{
  "encoder_arch": "resnext",
  "model": "encoder-decoder image transcriber",
  "dataset": "short English words printed on busy colour backdrops",
  "train_examples": 90422,
  "image_size": 64,
  "crop_scale_min": 1,
  "horizontal_flip": false,
  "translate": 0.12,
  "rotation_deg": 10,
  "cutout": 0.4,
  "tokenizer": "char",
  "vocab_size": 30,
  "encoder_norm": "batchnorm",
  "encoder_activation": "relu",
  "encoder_depths": [3, 6, 3],
  "encoder_kernel_size": 3,
  "encoder_stem": "deep",
  "encoder_avg_pool_shortcut": true,
  "encoder_widths": [128, 192, 288],
  "fusion": "cross_attention",
  "label_smoothing": 0.05,
  "decoder_width": 192,
  "decoder_layers": 7,
  "decoder_norm": "layernorm",
  "decoder_norm_position": "pre",
  "decoder_activation": "geglu",
  "decoder_mlp_ratio": 4,
  "decoder_head_dim": 64,
  "decoder_fused_qkv": false,
  "decoder_bias": "all",
  "decoder_qk_norm": false,
  "decoder_layer_scale_init": 0.1,
  "decoder_parallel_block": false,
  "decoder_inner_norm": true,
  "decoder_positions": "sincos",
  "decoder_cross_attention_every": 1,
  "decoder_tie_embeddings": false,
  "init": "orthogonal",
  "residual_init": "zero_last",
  "optimizer": "adamw",
  "learning_rate": 0.0026,
  "beta1": 0.9,
  "beta2": 0.99,
  "eps": 1e-06,
  "max_grad_norm": 0.5,
  "ema_decay": 0.99,
  "max_steps": 8000,
  "batch_size": 128,
  "epochs": 11.3,
  "lr_schedule": "linear",
  "final_lr_fraction": 0.01,
  "warmup_steps": 1600,
  "weight_decay": 0.1
}
Rows from block 9 of the image encoder, named by matrix and row number. Rows with one number belong to one channel. Each number is 50 + 10 x the weight over its row's rms, rounded and kept within 0 to 99. All counts start at 0. After the name is the row's rms in percent of the matrix's.
# convs1: grouped (8 groups) 3x3 conv, stride 2 (encoder.blocks.9.convs.1.weight, 144x18x3x3), inputs within the group 12-17, a 3x3 kernel for each
# convs2: expand pointwise conv (encoder.blocks.9.convs.2.weight, 288x144x1x1, transposed), outputs 96-143
convs1.61 103:47 49 57 41 36 65 34 41 54 52 38 60 52 46 55 58 50 61 52 37 58 51 39 62 46 32 57 43 38 61 39 42 51 54 32 62 46 45 28 44 62 36 41 54 44 40 41 64 48 40 52 48 36 60
convs2.61 108:51 45 41 21 62 32 54 58 35 30 56 40 58 54 66 33 41 51 55 36 33 55 58 49 50 55 47 49 54 64 40 46 45 41 32 56 59 50 52 53 54 60 54 54 51 46 39 39
convs1.62 105:55 50 65 51 48 59 50 63 47 37 46 45 31 55 48 36 64 54 53 44 40 50 42 46 40 51 47 55 61 57 56 53 53 61 41 46 60 47 49 86 55 45 82 31 37 59 44 46 31 55 54 37 63 64
convs2.62 116:45 45 41 46 58 72 47 34 57 48 46 68 55 51 38 51 53 42 39 54 53 56 58 44 39 50 50 49 50 53 41 48 67 48 52 68 47 52 56 51 59 33 63 44 45 40 63 44
convs1.63 098:33 59 42 38 44 53 50 53 68 46 45 63 48 61 62 46 58 60 61 54 63 49 62 64 40 51 48 46 40 43 49 57 55 54 46 42 43 32 36 42 50 52 42 38 48 53 58 51 68 65 65 60 56 61
convs2.63 103:45 51 56 54 41 45 59 46 50 62 60 21 30 56 50 40 61 32 65 53 56 51 58 47 48 57 56 42 47 62 43 47 49 35 59 54 68 52 71 46 46 64 55 41 58 52 53 44
convs1.64 101:63 51 47 60 52 38 69 53 36 49 41 64 48 38 78 40 42 77 56 52 44 52 49 48 55 50 28 39 56 49 29 63 42 41 55 48 43 57 48 45 56 42 44 50 38 58 54 39 63 55 45 65 44 43
convs2.64 110:54 54 65 61 40 38 35 48 43 37 52 57 51 37 52 69 60 43 39 49 65 31 64 65 46 55 60 57 42 47 68 42 60 51 62 59 58 49 41 47 55 37 87 43 53 63 48 59
convs1.65 098:55 41 50 49 58 46 47 54 49 46 58 42 59 70 53 50 64 54 47 44 37 37 44 44 28 50 52 59 66 47 58 62 50 47 50 51 67 53 52 69 56 55 45 27 52 40 58 55 41 60 56 41 76 57
convs2.65 095:42 49 44 33 59 55 68 52 47 59 56 37 38 54 48 59 50 36 26 66 59 60 63 43 48 50 52 42 33 53 50 62 46 42 53 54 61 50 57 54 57 59 69 34 42 38 64 27
convs1.66 103:45 54 61 52 55 58 57 64 61 21 27 40 31 37 29 21 55 35 44 36 42 46 42 49 35 38 51 47 38 37 49 46 39 62 53 48 55 46 33 57 56 48 56 58 47 43 61 55 37 71 51 47 57 49
convs2.66 087:45 56 64 60 43 55 64 64 48 51 29 59 59 50 59 28 42 39 53 49 36 46 64 51 57 54 51 55 58 48 38 60 48 41 47 45 59 48 67 48 66 51 63 41 40 43 35 37
convs1.67 106:55 56 57 51 51 56 45 48 45 40 58 46 31 50 55 40 58 58 50 49 61 51 56 50 40 49 41 54 65 57 51 54 40 67 51 46 57 45 46 76 47 44 79 40 34 54 47 52 43 55 50 42 52 53
convs2.67 115:47 53 41 48 52 79 50 40 63 55 49 71 52 56 30 55 51 47 41 56 59 50 53 50 49 49 51 51 42 44 46 45 75 55 64 58 48 51 59 58 52 34 57 39 52 43 60 47
convs1.68 098:50 31 54 53 48 56 49 43 63 27 44 48 41 56 68 45 52 68 63 79 46 70 67 31 62 64 39 36 39 51 33 55 55 42 45 54 42 40 47 41 38 49 42 52 48 56 46 40 61 47 33 75 46 51
convs2.68 110:51 59 60 62 34 37 45 68 51 55 55 38 60 63 60 59 68 70 37 44 52 46 42 49 52 51 53 43 47 46 38 25 41 61 52 38 48 49 42 63 55 56 46 37 54 51 53 72
convs1.69 105:57 46 54 53 37 61 47 54 55 45 42 57 38 59 59 50 60 52 54 52 53 57 54 59 50 61 57 56 59 44 57 54 48 59 56 55 55 54 58 68 59 46 73 58 51 61 38 58 47 44 60 43 51 65
convs2.69 109:47 50 43 56 56 68 44 42 63 60 49 78 63 60 31 45 46 46 43 52 56 49 61 47 40 49 46 53 41 43 56 46 61 48 58 65 52 47 53 58 53 41 48 44 59 38 56 42
convs1.70 101:35 50 32 41 48 38 41 57 33 58 38 34 54 48 49 60 53 52 53 38 59 45 57 56 45 49 57 46 45 69 52 43 72 47 39 63 39 54 56 49 47 57 38 49 62 62 46 45 66 42 36 51 54 43
convs2.70 111:50 55 60 17 51 42 55 51 31 48 63 53 42 43 58 25 29 37 49 58 38 36 45 45 46 53 46 47 37 64 19 49 55 45 35 67 55 48 59 64 60 55 61 50 58 56 56 35
convs1.71 097:68 60 53 58 54 44 58 42 43 50 58 60 62 47 51 55 48 64 67 67 43 60 75 29 75 64 32 40 51 41 40 59 42 62 56 41 33 45 38 46 32 63 40 30 58 49 44 48 49 42 38 68 57 33
convs2.71 116:54 50 28 38 37 48 56 51 73 38 53 55 48 63 52 40 51 71 63 28 52 50 53 43 49 47 58 44 46 37 86 31 45 48 55 43 49 46 41 58 46 51 42 41 59 45 48 66
convs1.72 100:53 54 66 57 53 42 52 34 27 31 43 52 48 42 38 54 45 58 41 31 53 44 47 45 46 41 43 48 35 50 44 52 50 52 56 55 41 55 48 44 51 43 44 53 32 30 27 50 41 24 53 36 37 65
convs2.72 106:48 47 54 52 43 47 36 56 49 52 53 35 67 37 43 52 60 51 56 56 58 44 39 37 56 46 52 51 62 44 63 53 32 64 52 47 44 47 32 57 45 68 42 50 40 56 55 45
convs1.73 109:66 50 33 67 58 17 65 52 33 72 53 50 70 46 39 52 33 45 43 57 67 24 44 76 24 40 60 55 45 59 53 52 46 38 50 52 52 62 57 52 54 44 56 54 42 27 48 58 38 40 58 38 36 56
convs2.73 103:46 49 50 64 30 28 45 62 55 51 62 29 55 50 58 53 68 44 36 47 60 42 47 38 47 55 53 44 45 51 66 54 38 62 49 51 43 44 49 47 65 48 42 42 42 52 45 61
convs1.74 096:59 50 53 52 42 50 31 35 49 40 49 49 41 50 38 56 48 60 42 49 48 48 57 53 57 50 57 47 40 34 48 52 40 53 58 66 55 54 55 49 48 51 38 48 37 45 50 50 35 56 42 38 47 42
convs2.74 098:52 46 43 57 33 39 38 47 28 59 64 38 49 40 55 26 60 59 41 51 57 57 36 41 58 56 56 47 50 40 61 47 51 76 49 50 54 51 39 59 54 58 55 54 51 49 55 40
convs1.75 101:57 56 51 58 53 38 60 53 38 57 66 49 51 38 47 56 45 39 52 53 51 50 48 64 39 49 48 56 58 57 43 65 73 52 46 62 55 59 42 55 55 30 52 40 39 46 63 55 49 50 55 47 51 39
convs2.75 090:53 52 45 54 50 64 51 61 53 47 51 44 27 54 50 53 66 53 55 54 43 51 63 53 56 47 56 46 50 58 40 50 37 49 33 57 45 56 22 47 40 57 51 35 44 43 53 44
convs1.76 093:54 52 53 44 55 35 53 31 35 39 36 39 34 52 39 39 42 53 40 30 37 36 35 46 42 51 62 43 50 53 44 53 57 50 55 65 41 45 50 42 41 58 38 52 46 43 41 38 44 43 31 46 40 42
convs2.76 094:48 59 55 57 43 63 43 44 40 53 44 31 50 49 37 38 54 44 56 69 67 50 25 48 45 51 56 53 48 41 48 37 48 68 48 38 50 46 46 61 51 73 35 63 40 56 57 67
convs1.77 093:54 38 33 49 38 44 50 38 44 41 53 48 54 54 47 41 50 49 46 32 31 44 46 43 52 38 53 49 40 30 67 58 36 67 56 52 60 22 57 45 28 46 46 45 48 59 49 46 56 44 32 49 45 43
convs2.77 095:53 52 43 72 39 56 47 52 34 32 61 32 46 44 55 56 47 61 44 49 37 58 47 43 44 58 57 38 41 44 69 52 62 74 58 67 47 44 61 54 53 58 49 57 62 38 56 53
convs1.78 102:54 55 52 40 49 55 48 67 56 35 51 70 53 60 68 65 57 63 47 65 51 46 66 51 55 54 48 46 63 51 46 58 51 57 61 54 41 41 45 50 58 55 61 69 71 41 50 59 41 49 61 38 60 64
convs2.78 112:45 48 46 55 44 43 56 55 52 71 55 43 48 62 51 58 55 36 38 61 56 53 59 45 54 49 48 45 53 45 46 52 46 43 49 41 58 45 53 64 68 61 65 39 35 39 52 49
convs1.79 101:56 67 78 49 59 61 48 54 65 50 37 45 58 39 37 53 42 41 52 32 37 50 39 30 54 34 23 53 30 56 54 40 42 58 40 35 43 43 55 46 56 54 48 49 53 50 40 36 51 30 31 55 47 38
convs2.79 092:43 48 68 62 42 43 59 46 46 76 56 57 59 54 38 46 53 39 59 70 73 56 60 39 45 50 47 47 49 47 61 63 48 37 55 35 47 41 46 63 71 50 39 43 32 42 52 50
convs1.80 098:42 50 44 30 43 43 37 53 44 45 49 52 47 44 46 46 52 38 46 50 78 55 51 55 52 52 46 58 55 49 69 62 32 49 56 25 44 54 52 53 56 50 54 55 45 38 46 63 38 39 56 51 49 50
convs2.80 107:52 52 35 45 38 33 36 46 37 48 53 28 46 58 48 61 68 49 40 55 61 52 50 34 45 54 50 39 45 47 42 54 59 58 71 59 67 53 37 51 46 50 63 51 59 55 51 43
convs1.81 107:63 51 47 58 53 57 51 58 62 39 29 52 33 38 45 52 35 48 48 47 46 59 53 34 62 50 36 51 52 43 50 53 25 44 50 27 66 54 52 67 51 43 55 34 44 48 42 46 50 57 42 39 55 32
convs2.81 094:43 46 69 66 52 41 54 12 48 48 51 47 50 51 44 51 69 43 34 50 68 55 36 45 46 51 46 47 41 50 63 40 59 32 79 44 48 46 52 57 54 44 79 42 40 59 48 44
convs1.82 100:47 55 42 42 56 57 46 58 64 55 42 55 51 47 42 59 45 41 48 47 59 38 31 51 53 39 51 36 43 50 37 43 46 55 41 45 35 50 53 38 69 55 45 62 59 33 45 62 37 49 50 41 56 59
convs2.82 101:39 41 31 52 48 43 61 41 52 75 51 43 33 63 48 41 55 42 61 58 54 46 60 54 44 60 45 39 48 47 44 54 44 44 42 30 53 48 60 62 55 56 69 54 42 40 49 51
convs1.83 094:58 30 26 42 28 31 23 36 31 42 50 65 42 49 46 54 51 50 66 68 70 67 56 55 64 53 55 45 43 53 48 36 49 56 46 59 48 49 63 55 48 53 64 59 55 48 64 73 50 60 55 44 51 54
convs2.83 115:38 52 22 59 49 38 51 59 49 52 49 46 51 70 45 63 67 42 44 41 48 51 55 45 54 53 44 36 50 42 43 54 59 50 48 49 72 45 76 55 55 57 77 37 47 50 51 30
convs1.84 096:47 62 42 52 61 58 53 70 58 38 37 50 47 45 52 48 49 65 50 40 52 56 51 49 68 53 55 55 44 53 41 66 44 48 52 45 46 48 51 61 52 55 65 52 50 60 57 57 57 56 63 54 68 74
convs2.84 110:40 47 32 59 37 52 52 54 47 69 52 55 56 61 45 60 52 32 45 54 60 47 84 47 51 47 38 40 51 51 48 63 48 43 56 35 58 42 55 54 65 59 57 32 39 45 56 40
convs1.85 100:44 56 43 56 57 48 58 68 58 51 37 58 48 45 58 55 56 65 44 53 54 49 63 65 55 61 58 57 49 56 55 60 55 44 61 44 50 48 48 53 60 56 61 49 55 43 47 59 51 60 66 45 64 64
convs2.85 104:43 50 25 58 36 44 54 59 60 69 59 48 56 56 50 55 59 44 42 41 58 48 75 45 46 55 50 37 46 48 44 61 49 35 50 50 46 47 57 57 57 59 63 35 41 46 52 38
convs1.86 092:45 51 53 49 47 57 57 60 63 49 40 51 62 43 48 51 44 46 46 41 57 47 48 45 54 34 42 46 38 42 40 46 38 42 43 40 35 50 51 48 59 52 52 60 61 36 39 52 35 46 53 49 46 46
convs2.86 101:43 49 31 58 37 48 53 54 51 90 45 49 48 58 47 46 57 48 57 50 52 54 64 41 48 54 46 37 51 40 48 53 51 42 46 31 59 48 58 64 67 59 58 52 42 31 58 39
convs1.87 096:51 51 42 51 66 61 43 64 50 42 54 65 53 60 60 46 53 58 36 53 42 47 49 48 54 47 54 54 54 43 45 60 55 56 66 41 37 42 45 43 57 55 44 55 60 29 43 67 45 49 67 50 57 54
convs2.87 102:42 54 39 57 42 48 59 64 39 58 44 47 49 54 55 63 60 40 38 49 43 51 71 52 43 45 50 51 40 43 49 57 57 39 52 42 53 47 53 58 58 52 51 34 33 46 60 52
convs1.88 097:55 41 26 47 36 37 51 53 56 43 50 49 40 39 44 40 37 44 57 49 31 59 55 43 54 54 34 52 45 39 54 35 38 51 40 37 29 24 29 38 36 43 34 59 46 55 50 41 58 44 56 46 45 49
convs2.88 071:57 45 35 56 59 19 44 27 42 33 72 29 55 71 56 69 41 43 58 54 30 42 56 48 49 43 43 47 56 40 42 41 47 48 56 52 39 57 47 58 59 57 48 52 31 58 44 56